A small image colorization model, trained from scratch: activation relu, 50862 training examples.
Rows from block 4 of a small image colorization model, named by matrix and row number. Rows with one number belong to one channel. Each number is 128 + 24 x the weight over its row's rms, rounded and kept within 0 to 255. All counts start at 0. Numbers have three digits each.
Before each channel's rows are labels from the 100 images, of 14976, where the channel reaches its highest value: "strongest on" is what is common among them. Only what is clearly more common there than usual is listed. The data: abstract colour fields from 500 small random pattern networks. In brackets: how many of the 100.
# convs0: first 3x3 conv (model.mid.0.convs.0.weight, 256x256x3x3, each kernel summed), inputs 86-171
# convs1: second 3x3 conv (model.mid.0.convs.1.weight, 256x256x3x3, transposed, each kernel summed), outputs 86-171

strongest on: mostly blue (44)
convs0.224:149101122078091123111123077130154141123127079110104123142169148117120171161129150132122136090139133129172121124164118139163099128165149137116131126135113113133078191153120130146159107093110120175119138120144168125125115127122172156132152149143118113108094141
convs1.224:140152148141125135103158123090123113092158089117111111113152152126130106130128135138135114125110096146083099129098131126109119143138099086162170176150145147130094135122111136131124114101134115103105166153154126142127135059112111129151117172141138127132075103

strongest on: fine detail (43)
convs0.129:098139160130125141106140139139111131090096152136088134095076165115142106080169104132121152118117164148130128151160114163143163114152106133106138132151128164106169142154165129128132130132141089139133139137142151111133164090098118124101136112121137168116118142
convs1.129:141157138139128137139182146163097126119085153159147070117128091122168105174153133150136124139098130089135113132150146138171106207110147130133127118090101108114152138134151117139150122124097140136141138120095107117132132171155114127136145134120136148141124127

strongest on: fine detail (49)
convs0.33:097138147105111142124154126126139157114114133128128132123092154156149125146137082115089148179160095101124132175107101109127199123140139128114104171102158081101166086124132128140133152122144140115091137091078119143146119129106112106121106096089140119123151138
convs1.33:135112180121118135099145141127135096132147132098120119122133128155116165121125119179129138182127144111163119133127124090112149097151133120107145135157105125146172141141146081153118121135169139148132143134162083120183132096146115121092136134129149111111103138

strongest on: smooth (42); bright (40)
convs0.240:113121137107113144142136128159130124083096117135131141129117154136119182169133124080091155162111105152124147099146091123150164126134104093113098120085090147111112136132133093180107135151133151144139103102157139170134109145121180097119093126151150129118129136
convs1.240:150123164111159138064132161096080123178141092115104076117072154144140169116148104141177205122140125144141106134097105140155121151160109166090116067091133128136130163112134091160120134100108109075122142098130144124115101122105131170118125140096121116101177144

strongest on: dark (36)
convs0.123:126130150116165120135174112092111120127145123159128138136088147124128160136122162137117146120169125096117136104104126083109092145087084143144141139122115118116162123101153122156152130155105153100094166148123155104132162105173145062194122185083098094094108150
convs1.123:126136105093095153082063097120157145087091132188142101146122095107143168115118125129098156127100125139165092144102096112135133129103128131112116151114092124140090128154095119113109122114135137103109147089081149140141106139134097109141157101134127114116201129

strongest on: smooth (51); mostly blue (48)
convs0.146:113142092077106120111119127169135140114113116154098134142136136114148087147135104145129155140121115133117130137149112115152124131139114153161175132155146113124150133099170170131104146150119124123143133155123108140122145124120132186188112118094105156136181121
convs1.146:139113101157126127132063134124175156179151120131097142163157121154163111127103095118143142115147116095130149134135135141084139129142089138124108112138144134146099094117198155142097101148128122167121125136109137138126138169120103110127171142119146131097121138

strongest on: fine detail (51); dark (25)
convs0.47:175156162117128116132167107156122149152131125128133131140141126141122143147096121092137124126140139127140121139137143102110075101095116180134125146149097123127103130120125125115161106123131144097155147141151117106123140095102151120113109127189129173123127131
convs1.47:129113130105137107130181106147115070126145200111128146118120123181145112098142121134098118122135128130116153136144106136105164136149128123119130127149115155149120139185125171196130150151133188159137085126128152113120107150144150126188134101109149098091122108

strongest on: fine detail (37); bright (29)
convs0.31:161135151119118153131103167128125159134126123145114103143098118127123119107166109125112091175200119163162126151136145126115138133107123115142102196112086146094150101145074124159129137123104140157137148115073123096196126123098125149153127097096156139140107100
convs1.31:132137090091127124153145151126070127103114086142113101086142144141140172155119086125127134135130148157147162108121152137091109146108099150121167099170126152146130069087140139094093131089124123146114150113119111120100140107157129111116140094144143138132145133

strongest on: dark (46); smooth (33)
convs0.168:132115145192116130155125123119135147114115131110132160141163149141147081112152183116116162117136094100119093118123102164138183124144101119119135114145157140121097157143113120153116125119143136146141110120064130140139149101103149131131112087122116148165175105
convs1.168:098159106139112159134157116147095120119136131071158123151193187113135140157083125096140102127138138139135118102111148105134131087167148077145137167152112129096095151142105168123116144106125163101116139154124081152149147126103107103157157129112142132114134135

strongest on: dark (28)
convs0.115:110149165140129121142142149126115177164098090147110161150121122130134141151135135145116160127098109094130118146084129144105162136135139103123105157119113125138127107128175106063127113087114115129125090170116139169107100157105122108153106118139137127125132153
convs1.115:096181102098128107078134124145142133159117154182133138091114153122101159120109081149136148105142154141129176121112145116102132079117179165137097106111116165114151129057140137138100146105096101145137147116132108139133134155131102136128121173130140093132128154

strongest on: mostly red (38)
convs0.121:088122138121134135138156123128091144138194151091146097096098086116132104132124122112169122124113100120125149120157159180139153113114138132143171137123144145098082154098109158113115109108145111119122198134097113120122145116106154164095162148154086171133145098
convs1.121:153141150089120135143129126142125139137159072125145080138082106136105120130136128155141159136135121173158134101155128110097135137147109124141123138108124182150151120115151112134100137137103115121149164143114139120127125131101203101128108155159102147134135127

strongest on: bright (30); dark (26)
convs0.201:136158105145127131174126130139131125119101102112128142115138110118111111124105128145146116130136112140111150124116098142077095124135158105121130135094130125093080139157108133137145119086177189102187122077114158134140138105162098120131115125115172148196120123
convs1.201:155120098110155123162112116138158106115119138094102084122167157140114124128159119111142099172119144122127142148100142170112103091089114127154154124113128123148113163166134109104101119132125142120110144092134110132131138130130128082152131128139116147112119143

strongest on: mostly blue (47); dark (37)
convs0.97:148115116130164137135130108119144102152149131173102120127202129152107135090097109158121105109117114127110110123163101112062121133131127119147150154103124141168128120125134158133114118118093142132163088153104114126140142155132118175164150124147129128083100136
convs1.97:131099136131089176099164122153138128189103108128145116132121120133109200133110109176118148153115151110096185117155105133095097153156101101122114106143130125109143078127115145109151166146136118147107097125155144074110148146121141130120135120138145108120169106

strongest on: mostly blue (35)
convs0.102:109141129107125119152091123145091120115144142101147130150141147162107134125124090138085118180140144123122098157141085120139115127123140093138106122132113153093166090127185128116106114149106146134117104126185150132095120087109078194102123123137124110127116137
convs1.102:135150117127127089151090148132100109176159133109100121114135173119103150068121147157134121084110119125153167168116128123168149138086119133132148139094132116115153106096119120110110146091149084153111144067148166089105131112150111093132152137123084154080108136

strongest on: fine detail (43)
convs0.212:090172105098099096134131145151115128143101111174103188135095146146089131096145126112177136124144145137109137117164129157119139151149141180123119116115085186102154135098133135158143126126117131141161089166097139152131116145161133162118157112100125129121117121
convs1.212:104123137135141173086121108132113124118060165160155106136147154147098140162095098101146110130134130132099115130089081170116155148146131140128101173143108139129116154166116115133127124108127077138133106118163152164145123129144116100100100176114073156126097117

strongest on: smooth (47); bright (41)
convs0.209:103134109118127092108111120157142124105129092128121130154144139115149158098095107130086097167091112149102145126095142132119144132135140100161120116141109132127120128138137111130124106111168165121098111137092087137136149091139097143133145131163127118161104113
convs1.209:158146114149139109148112119126127139116143105151151143118130139115070119143158143155136124120099100072101069143119139176123096073112090159132106169132101124203151157150128163119176149105146157122128105143122114120133139085080163160107135122140150110134113154

strongest on: dark (44)
convs0.27:107130160159107132105152109145115137136130142137155176136142180139090092119123159153131142116100125096148107137192165098125125137100125107113098133138147181144124087125149112127112125119117169170133099148229085107118171101094140148094109084147150127148135126
convs1.27:136139119164082178152133180116158165199141125108153112107129135116146107141146109119138164119146105139157164114137152105105086120158117149130100138109125150152148125118139131140161126144089148140130171147185140142123124165126176121099128101144159097126125117

strongest on: smooth (30)
convs0.167:145136147120127174133157132146104145118116142122153141156104139114144126147138147118120112147143159151122131113170109096152181102123124145134121124133149092120144137168083164160127097130124114127131172142161084126111163106130106115103147109126151118152167110
convs1.167:131188171137163135094150143113120169124132105150114136086108127122065105140132150138134159097126131115148114124086110145115161111110131163142121098148121126127117118133155147142110138140136110114111109137088116152109093157081169140133175123124097148123120080

strongest on: bright (25)
convs0.208:107146110085101162108117125101129092174067148102148111119114117131131113141153128119141101140102140109177165125117177102159129139104178117126148129148166127106091127096123121145091079145130111138125158169127151139173113169139145101153167142102131124085123085
convs1.208:134195158114119106098104130125132124099141115145145113149126143115121142104123126135084097108141123128153130123128114087128153158146172147151078164120159118118110093115181134120107133100097125126103147145118096158131154136101082119142145104151126090135157124

strongest on: bright (36)
convs0.160:135138139132117134113091131103101149099127157139130137098166108119112165138152152139166084166153107116172093109109193134105115125147149138159106116103139115146100171178125103132107139107114132094132107158119131103159135107134110111110152115118160162091153122
convs1.160:135117134091178115127134170161144083101099151098114164144167132147149109092143094141118090118127147181132129175144110102102152109138142123102170159145142102124144120187103116151127110065139177123115126111113147073145137097125171153126161127112136129133163141

strongest on: smooth (53); dark (50)
convs0.229:097136151153158203110116110143158116131088132109139133134122119079154133168151136188069118132135132142092116102135163086100118129121125118096139102095116141150098142079099190134118112146173179102108147112104133094137134117121122132120122135147164092158100164
convs1.229:078141112103093133127114157185131117139131131194158107103146129123168152115127168116151135137151135132087114124113145170110120056101112153176096130131088158161145106114148152148125133162158141164111125117121103104094136128123131173110128125098137142165123157

strongest on: mostly red (28)
convs0.131:148130141124142099176114104134106107125106120107117106118127139152092175127111126133162127128105104158111120105134121146135129183109133133141137123138120126148145127157124111186164130147121145102151125110106127129087114166127153102075143136108109163132108093
convs1.131:131104147128134107143097126118085140107098088138139092127169153107115123147111162177143152134089131143122125139086139092114094118135100163120111128121097074106112089151157128151112095142137137149130136093131108129084106086113142145145131166139152140135117151

strongest on: fine detail (35)
convs0.181:135148161113135132137152148133090103120133146121076107128164106151117143122136153138100141147086123081127163153123122129179142149140152104106127139152147099147114140140116124105156096134178119144096086107127123121127106109146116126117163118145137146151139125
convs1.181:106101126117111105136156140091110109087154091096182078108131123135130138123125143122144145109088135099165113101104104139096130056116137160138137148104155137104132091146111063115159152124131148134165163094079150123107114158145165147145130115108165103117113121

strongest on: dark (29)
convs0.49:134085130119118167137121101162137136120114107166134093093139142147142173160121095132129109126128136159098114113110085091123140137140140162143154096138134127142095118129123138132110118149128166139161158118089088126143086137094162084155138146144105153108133168
convs1.49:142116125123153116122088109097106110136113125101122110172084152128131135106104119154110105119072161164108119109122136147085144138112126152137124170093120133093124064129066129167133129120114102118136159075138102118093158145106123119161147132115152163167132116

strongest on: mostly red (32); bright (29)
convs0.82:101111107123109135116098125129128138103174173081137102085138128141140155100191113136138148159116145179132110173101122161111114140105109121123139171118158138151106120142116116105099093133120096119111175175135113097182131156141176082112159169142202108132133105
convs1.82:110156133113128146157156168118102152155144104118131158105128130096119138130120131080132125147105121191161083093104161137100104102155166166102131161123138191124166093160177130115099115092133117147150163093143144126099131138083140095151163140087130125140170094

strongest on: dark (33)
convs0.223:163134116115101177139103161174167169142111133177131099093154137114140131120116107138133132109089117101167098140096154137106144154107097128151146104162119115129116159147090174124135097102144132162134131083125117143149138158126129108111140162113131105196180119
convs1.223:081141165135147156129165144143146087139137106159104149134127168115170121134138120171079155149108146106173120097119126140098156057187125105122185071130096124177117090113128180123112124127160129149163101083109065122118127097129116115126087155158137126137146090

strongest on: dark (43); mostly blue (33)
convs0.192:101124124096137085109143132142135114112167116160076118126173135139081168130098171118150139152085129120079162124151146140096131172116088148148111120141156143135111159095158159111090138170144151136089130132101123134145119120141096176141113155149122150087131115
convs1.192:181126144146141156126110130143130173177118127146137126146143126099135078130119143109133177135141113115099179130154116105167138127149110114094112138112115157117117145110127118111114107179130132139109131108117148150123187148194136188142143121136100100136138130

strongest on: bright (28)
convs0.174:074104121087099134179131181148134080138140134109107124122131105140135146098119133114142171123090112152156120138143108143134110169153123122135094129130120104157128106157146158120126143113159090139147126140114095120097095132138206136151099128132099122164095151
convs1.174:148133135146123145130123127117095153105102127106136119134099094104113121149158149128137150125141083132151118157070135147116142130113137105080099133116163135097122171121107143113132107127138118127138120090131109122156090119111154068123113110172116119127130181

strongest on: fine detail (60)
convs0.21:133138116164119134166160121136133117130160140144113133144107113161122108103149130110061112128138164156082142099100140133088169122124150147089150148149089125169146130130111106126150095110151130105129153106111156138177125137113149151128132098117091140185084138
convs1.21:157098128148137145122106109110120127151128164090134140111140077114130162125110174093160167125131157148096134148117120131161110128102133096088148126126107129092130112126122126119141136145130101128101135090120085125115122150100134130125130126123086120157114102

strongest on: fine detail (59)
convs0.213:105143154148144105148155134169148151100094105118134106137146128131112115113099136112137112177132166112124133147139149116114126103157168192102140126159150088162122165137087127122074149134140128101098116119133129139131114113088146133101198145125155143152138164
convs1.213:160150175147143183086131104098081139104104121128115143098122130113133107139106136133110147133124159101157147116155106097121196138107135136102172132122131129111121174147141103120132105122110143106126132167097115127141163091097125132136099088110155080140181066

strongest on: dark (36)
convs0.249:117149140132166137132118122150117169136106138088125091121180122143116108089124114153150130138124158115160109142165085130141135128174117158123075116103099168136129148106109160089133109127099138168081138139138165103091158102141106155139139137147122140084133122
convs1.249:122116125124126107100130147131123146156111115133131115102140125128103130112128184164143131137119088086124145053125143130163145177098101119127147055094162100157107116136136139121132151185107078152148137179151129132110158168134139120133152136122124101121117101

strongest on: mostly blue (35)
convs0.96:130134104115209193111172116090135150138100102125092100089120133094126156160143124165116161125120124126120161092154094145194123105141152142074138113155130112119097152145150115158127141133140133128139139128148117112091124148156136123106126162146119123131092101
convs1.96:090133113133137096126099135135100146141105131117142103105143156086137124120103131181146149123114131110092120120117123076079123130156126139086129108162094143143132111089125086102145161150117120089088135109135124120120154141104122141109101106124111161110132144

strongest on: smooth (30); dark (28)
convs0.52:155106126138138129119136119097185133090139119193190105157108089135168145135166178091135126107136123097111157146122079128099119119126141108124106127184164125138095158146108096111119120160114146086133151142146118105118150152072121130140132121136095106179148137
convs1.52:112128123155128119099149113126111119091115158113122110109118154152139091184100108088096083166124137138131118123116098151127158124166099105164173074125133102130146148150148104083134131133157129101126119120091097165119127078094106086143153117098144124159133081

strongest on: smooth (47); mostly blue (35)
convs0.198:126107125145154149126131093093103157117125110131117084092121156140135148146094150150135131130155137149121109084131122116111115134116185106173188106127100083157110115144079116123130104109141114182115131116138095117105100138100100153151139155129121116169129123
convs1.198:112133120073107122123136140111149124114105130109105118110112111100127147184165114119133154156123125115128118151136177152123170162131106150134098124156147101145151146084133109124126131180135125123129125159123118112149137142123127113133147095115145109045106107

strongest on: fine detail (50); dark (26)
convs0.29:088107149120120154169156107128152137090099107187172157108101156143122116118114130131145128135154153098097163105126150082192137112101139160140130132126136099180077126148140156136099086143165159105120124134154110130110135154115110099098144141146097133119166127
convs1.29:108132145112085171108126102108137102150134107084158126120085110151141125126097119107144149117114120110186121094098073124157140167107082154129150133163087085140147112171131139156166138126093146140164096109116145119106146126096105144144135148108142145112134124

strongest on: fine detail (63)
convs0.152:149148141093092147140126153137128164162124122127142157151106162099088118144093153130108166146135121137102101126152116155124110141165144164161159126159121128136113154145166042138142115133134145135133122170118130157102128083141150114126138081128130144105110108
convs1.152:130132141124145124100137145106103088118137070094129128133122135145120136134113117121104148175143138123130173144128150116128178116134138159154136146094099130149104142119094139147147091121139073100109153117115160116133123119122140091114099112116104113114115150

strongest on: bright (25)
convs0.111:090108157102102154121120128089120152128093103113147146096108127141139094134165155115125113156103148119141128140133107120125148164133153128136110092130120131152129142127140105147118157151095117119123136105098120115121178126131183130073134093139151106102173121
convs1.111:133074148127167119131147148159131097099136149139150122129130128117154150111124156139083144125093084114176122118071110130125160129115153121076080108120124134168119119124152126132138116109115154177133134122102091105133124123163171118181128124138141120093131140

strongest on: dark (29)
convs0.88:114140122159104134119116119147130137134092157114153107134128143125148154140123122117183095124111140096176079102174136113129126130106123094179127130133120161133135116119137126101121102173083114145170094085135153143095092103110116078073118080191129074118123153
convs1.88:101137098189101134139146112141104117109094153140118138104125139086098101085132120149103073148123093139101141142151117104130136137123147161110098141109105090136162123108135108158120141105096118131134098159105150118091149149095151100169096147118083117123147092

strongest on: smooth (46); bright (38)
convs0.233:152166162134118194105137161131105148106137133202119066149117103156151167128150122099170170093139123127134088143124095146091142129102119122113128117108134123157160109116100165151122150120086111142122143135115138127129148113155109110108152185104105115132156095
convs1.233:113064108112127121142154154160136121116128101134109138106096127094112186153108095110160124122128142136181132119133145108126130122146093099145139115113137146101081108078149104123130114147142099150158127135148073147112127174133147110157137132116083129113094120

strongest on: dark (27)
convs0.217:119144138131141162079179135111121119120152098119133131111120152151150151144165152128163123129187134166150151151138122139191083110124116105147116135155141124135153080132144136109122122126145133105124131116164110150134151114141125126121172123129141138129142117
convs1.217:144124124169138096111112156100101142128104119089116129107110175148118120147119175136131151149118162136103149130157110104103124132116115133152094146106172115097109096153142081131156150198148174096108127128170137142134169126133143133120132133127125131072114135

strongest on: fine detail (42); dark (30)
convs0.216:134139127110162144129119104151100133093116099120136136133159117100168152105099124112148131137124120125129113086113138175129141120105119128132088143107122095141131095101115124086137124127136075129133110143116147122159139115134159088145117150163107158150158111
convs1.216:133118146129122107077173118207173122101080138086164154118124108186138145156154147135147152136136099117135123105127124116101076128164146105106132152145139130123108119120123114178173085156153186129134104117100151133084130124162127163177168144144114168164129102

strongest on: dark (43)
convs0.10:137118124146099141120113127148101157085149099095084158122145084160145171132128146105110172136154125134145097117164138109119141122107132099087106089115136134141130126142104128110127121156154124163103132096110142124137116083129119122104116132177114067150125120
convs1.10:112100133097096131136115131117163107123138163147148129148132163143134102111105094169145072155116130117113105126131156151092153135126156137139081133135085108137080087086117104163139137149108116152148094141114134107136169090164143094132142128188137130125148167

strongest on: fine detail (42)
convs0.80:162119128151109135104143150145100162155087152133144137122110100179142146128139097142158140183124144134115128117138157140125120118156138050130173143124138115149125170118115105120126135118120103163114156152116115135111133118111103119147126081138149116106145133
convs1.80:136172158127151080169137127112131122097100146121129124106131135098145156077090119135095096145099148114147132162104132156147142145106136099105118161167140098099136103119140128143144099150173167122083141109084117097147133157119133127141139092131091119148155152